{"horizontal_flip": true, "bias": "none", "optimizer": "muon", "adamw_lr_other_params": 0.0016, "weight_decay": 0.1}
Rows from block 8 of a small multi-label image tagger, named by matrix and row number. Rows with one number belong to one neuron. Each number is 128 + 32 x the weight over its row's rms, rounded and kept within 0 to 255. All counts start at 0. Numbers have three digits each.
After each neuron's rows are labels from the 100 images, of 14848, where the neuron reaches its highest value: "peak on" is the class under the peak. Only what is clearly more common there than usual is listed. The data: simulated fluorescence microscopy of cells. In brackets: how many of the 100, against the usual share in percent.
# fc1: MLP up (model.blocks.8.mlp.fc1.weight, 1280x320), inputs 192-255
# fc2: MLP down (model.blocks.8.mlp.fc2.weight, 320x1280, transposed), outputs 192-255

fc1.593:112163134095136133066122089154150095096171063174184117185177191071177097152075084145118094142121087092161117128142123224167164116166108118096130111145072084107120132130078154144135120145094092
fc2.593:155104105143085161191130143166155147133153149130078175092058182213163157135158121130174148128186182069137101161151130070170107086088135175116104126156172146112110124125148161089081127104145121
peak on: nucleus (48 vs 1)

fc1.416:124166163136152112109100137154116135079122148096118085084108161118096168105084120138143172116097133070135097108158114118091118208121114101071073163112156179139145135170125104158098101101145113
fc2.416:118108091133105130147175124121135115209126116114109147228153128129096092117139179124178081082201097150142152088139113168107079061133116119155110131150057042150157176089151102100161132187102138
peak on: cytoplasm (83 vs 33.8)

fc1.488:126098158104186109108109106105126076070143162205150089170100168096150160126082078135125139152153081117165055100134126087136136093135196105172105081096133119095091109113110165126095136109101095
fc2.488:130171100149146130096098149127143088139125136138132133130114097146155105160173208146074112063082118163164145132189111075138114094124066089137057100170104147116119173115050140171137149130167171
peak on: cytoplasm (88 vs 33.8)

fc1.556:114154033127125151143133067099107105127129100149081146098117181144089105076109108099122092125114053128166138133080087137123153161116079121099097139138136081107110097179144178136125158142173188
fc2.556:179081114103153112133104124172096200109093143107158190149156065071141096167122145168130170173159210116097141052154094118142108077129182145118145183136115139129091099073131140190131124100109141
peak on: nucleus (50 vs 1)

fc1.190:112078078118092104151078081071163127157149182167107085122111116155121111164104094077109142164153142136176133177139133157152118118156102111102146094087085142146096175157121115156126149065172189
fc2.190:147114110144159158108130126153099167101104101091115188139065089153122139050137120089115095109118096142119161083127113151122103123152107123123147131150149107079115082102093125125123094114152138
peak on: cytoplasm (65 vs 33.8)

fc1.683:110088093093079097076130134164159133161136145123088148111110091111133044156133116139138111195114094139085107158145122180096131185130143135193107112088129128117162151087157084044150159113135121
fc2.683:189116150153164152115179136146116157137143117162160141144063148147115151115132167149132048110115132145206158163094126129140123109139096141070164074149101074162072172143119064162091082150126130
peak on: cytoplasm (88 vs 33.8)

fc1.39:137081135140085146108075078184098089120118092110163138128106068088129080143118153150134162096153149178153068103119144161146130043087130117158146097163111140142048137142150100158103146164111140
fc2.39:141157156106113155166127071128108126156123141147160047115125150127132164098115139089189105147133134066063156170113117134083156163151107123075084161126135126117131093094113094149183109100172177
peak on: cytoplasm (76 vs 33.8)

fc1.707:122072164117102165180084114182111084079122112134197156154112111099082208124126118112149169109121108177137130094161076104139110051129165088109132162152168114052130125103124082102160120133125131
fc2.707:156159118122188131182138184138111123101133148170138127080162158167174070174193137151132107117167153074134148159150116140081161103122054113173081094134126149108153167169128218111106101088066166
peak on: cytoplasm (80 vs 33.8)

fc1.397:147137154136151105129116093092171161096168121137089099101128115105146111079081114132085049064163118177144146127103129100105106125206096095121175075188174161121246122107113121142181122107177123
fc2.397:123127150116073104126118137153078135124134150122128161113215082132163155159130091076115166163129100114136156161068126164126135128134159098131115119062070175201074153130149109081123123148128091
peak on: nucleus (50 vs 1)

fc1.380:134162096104116114166158175185116176159149116119137134121146151126096040087096130139120122110108121154124160126104170100159141144076119179188111179119136104154109120128103128109124143108108118
fc2.380:070099084119133129034110135189181092140098124173115136139115140124161156188146199125156052083116102112130097159156096160123106091126146097137076105158145187063123139114186059095161119176164093
peak on: cytoplasm (83 vs 33.8)

fc1.419:068116120136103163103129123175071170085165156139125120123157142111077128098125118190129146129187104106140174112125139138142187114166145142095088110165142117110139081103129120101181122082118143
fc2.419:175165133103155130126126140105100106132135114104128141072127165138148136166133157202189134160105092158122142163150151143139118112097155168096151128133103145079129159135142124116028174149098151
peak on: nucleus (63 vs 1)

fc1.590:139137071134117092158116154097085102163164117195094148126093090131128140063118135153130160097172112120148118157130169152137169168110121160178103051131130083091103147092132073082173109092137162
fc2.590:108101127128155182133156128098152183112120143165171121090111131118139103066163136159121143112178129112086195107095173092108149085144132155103038163129206164158091125090114115142076147079113112
peak on: nucleus (33 vs 1)

fc1.206:128166089174134101125154068163133080120166105114104152118147132121116118183136097117108127109165098113106064108146105149101195134137165110151081057141130098127161144191145116135154167111141180
fc2.206:125134223086156136121124178120153143066089181096103074147094141130078136096132158151185095134105190146126177100127136097103090137067092157121161111207172081153093100079139129145075104055122127
peak on: nucleus (44 vs 1)

fc1.544:126120202067123161155089133112149139129100150111104120073137125124128130179094100166160170118059096120087092118159112084140097150143146223151122185098134181140133144142147113165112213104138060
fc2.544:120150126106081145130111100102136090122143092121181140148129129111098164124216091078159096133134143123092119099130096137129156080128194145188168146090042141130064106082123124092123128073151190
peak on: cytoplasm (67 vs 33.8)

fc1.655:149115090150176108151082092187146138155198099150159093107187152138141134164186147113159138110141097187137130096123149035086136127110146148115169169134157139116078125116102161123139190150115135
fc2.655:175144170099079144155107145178145159044118139075104158124105118122132111103162153140128100131098103107134086190179137140149107131095093102152119105126068100149191099078185103141091086103129118
peak on: cytoplasm (67 vs 33.8)

fc1.3:175136109114141129091169091114101131126148107164175120124112107139145125090072101126138128111139104123087120119141109058109108131104105115171110207152146183144071140173129112064101169133119134
fc2.3:124064109079141157136093063165108176131084080067087117171112164106100180132129151090124143119121111123174104112094153189186188152189130165127135123151103161120172123102154085122168098123125110
peak on: cytoplasm (68 vs 33.8)

fc1.17:109192123105087116166070157152187074086150152150053083137131140124108176086141122108152134165139125092136048110096117138152175144115152176171101158165127138118139154144089132104177119114076054
fc2.17:064116162090185127138103086033098124188127153110074132122132166091135165098124112130139145109107105088188136148145108180124099070152108117072053101137148177174123124144095124162117139191165101
peak on: cytoplasm (95 vs 33.8)

fc1.105:126055169106139128133082107149144145170101133118157118123148118199148203119132141122102126103143089195162102143082116124177112141159140121117114108064134149131169154127167090154097125144143078
fc2.105:136255118107079161132132098130136066143147170161170119100147155140109101141098100100147110131128113083104136166150166124108129087139077124095151156134087090152142188153180069097114152133123150
peak on: cytoplasm (94 vs 33.8)

fc1.143:171180148115139146157107095129200175094176136089157126180160096132165147127088171105138148116146163198130119173108164132160170159149137144145114129141136166061154214140085174184078175114141105
fc2.143:165132137151109118109166179197128170130111185191173115112164196115085108196147078138129136114198146116112175171165179136083081122103163049126109136129137123166148083186121125110144131071104088
peak on: cytoplasm (99 vs 33.8)

fc1.566:134155140126135107114176105078103109121184165104129142166164042154096122169161167116178151155180094165097067108112127107128099107100103116135112128143171144146156118111162148111110122163107116
fc2.566:156176143126100160119069134138196148147115110080052085171105154103107143180112164164140127134107076099069159136160168103131128171112172139097121149122122126077213075152105159186156158140159148
peak on: cytoplasm (99 vs 33.8)

fc1.542:105132158085162114128168115148125121130123107133107177070161135112083124155147148105155092107163187140159191089133153160120171167098147110094116094097085151109089095122209117163155132162135093
fc2.542:135147150118089096176145091189148101100166132138105145215164097159115140140117142146085151177131106150127026125131105152142147080172092201117140153109113135119154175072075119090113152129188107
peak on: cytoplasm (62 vs 33.8)

fc1.652:131189109112154084120074109122146097137116129143149107128084173100129172132152135110111166075132060154096065087079135039127132097105140141172094148159145075113167124072138129141146160117126103
fc2.652:120094089126194177157177115099173117137060117124083169060141108138103113086165158131104052150157159108155152110148143104105110158153175139109155161139083123128121144134083161124136058134126230
peak on: cytoplasm (77 vs 33.8)

fc1.623:089079105187165115164132130169085103145140121109127129093126169127090093144130111130119124046143202148129133152153171138106166095144167134154121203150137177123167129148106093114113100136114149
fc2.623:136185097033113161111121210171179071111169066193168122139092077124153150127152164160147133099148125164072146123065127167098103098169129098071108123162134097083075202189113157117112111136154180
peak on: cytoplasm (64 vs 33.8)

fc1.176:133144123109144145150188140145110207114097145117072116198133118166121143132125107186132184085130170175118158162116123101165175089100101133100150091103064128080102107052112114076102110069159064
fc2.176:097098088147107099129106110093102117177132102125100095096129159093072076083169189123133103108197130069104172090110121125093130102108164151163147151206188151163129093181174157150167164119157157
peak on: cytoplasm (65 vs 33.8)

fc1.155:147129186112087141147097111131120149159160109149092057112122114112160132017142090122169092161102141137152102101134158080170174120127078066126133126113153159149156118159144090132149115120129113
fc2.155:095161139192129127193115078139191106125158111048127129169145113152161136169171085184160147082125126151146164108113157154101074138168148205106139124182169165113075179113092110140128180123163111
peak on: nucleus (26 vs 1)

fc1.406:179058118127084089180149118143142147138088185080091157146164148207119077094133128074092158086120211123138114093145124130103084103112109110134113165188170159094157194144111154115128141080083128
fc2.406:098165198149178133141105103132112131113173128169166096128119187093098156187116145134131086107146117092108110124128124112140066179105190184090112098075113118166136156132078086161164085154144129
peak on: nucleus (65 vs 1)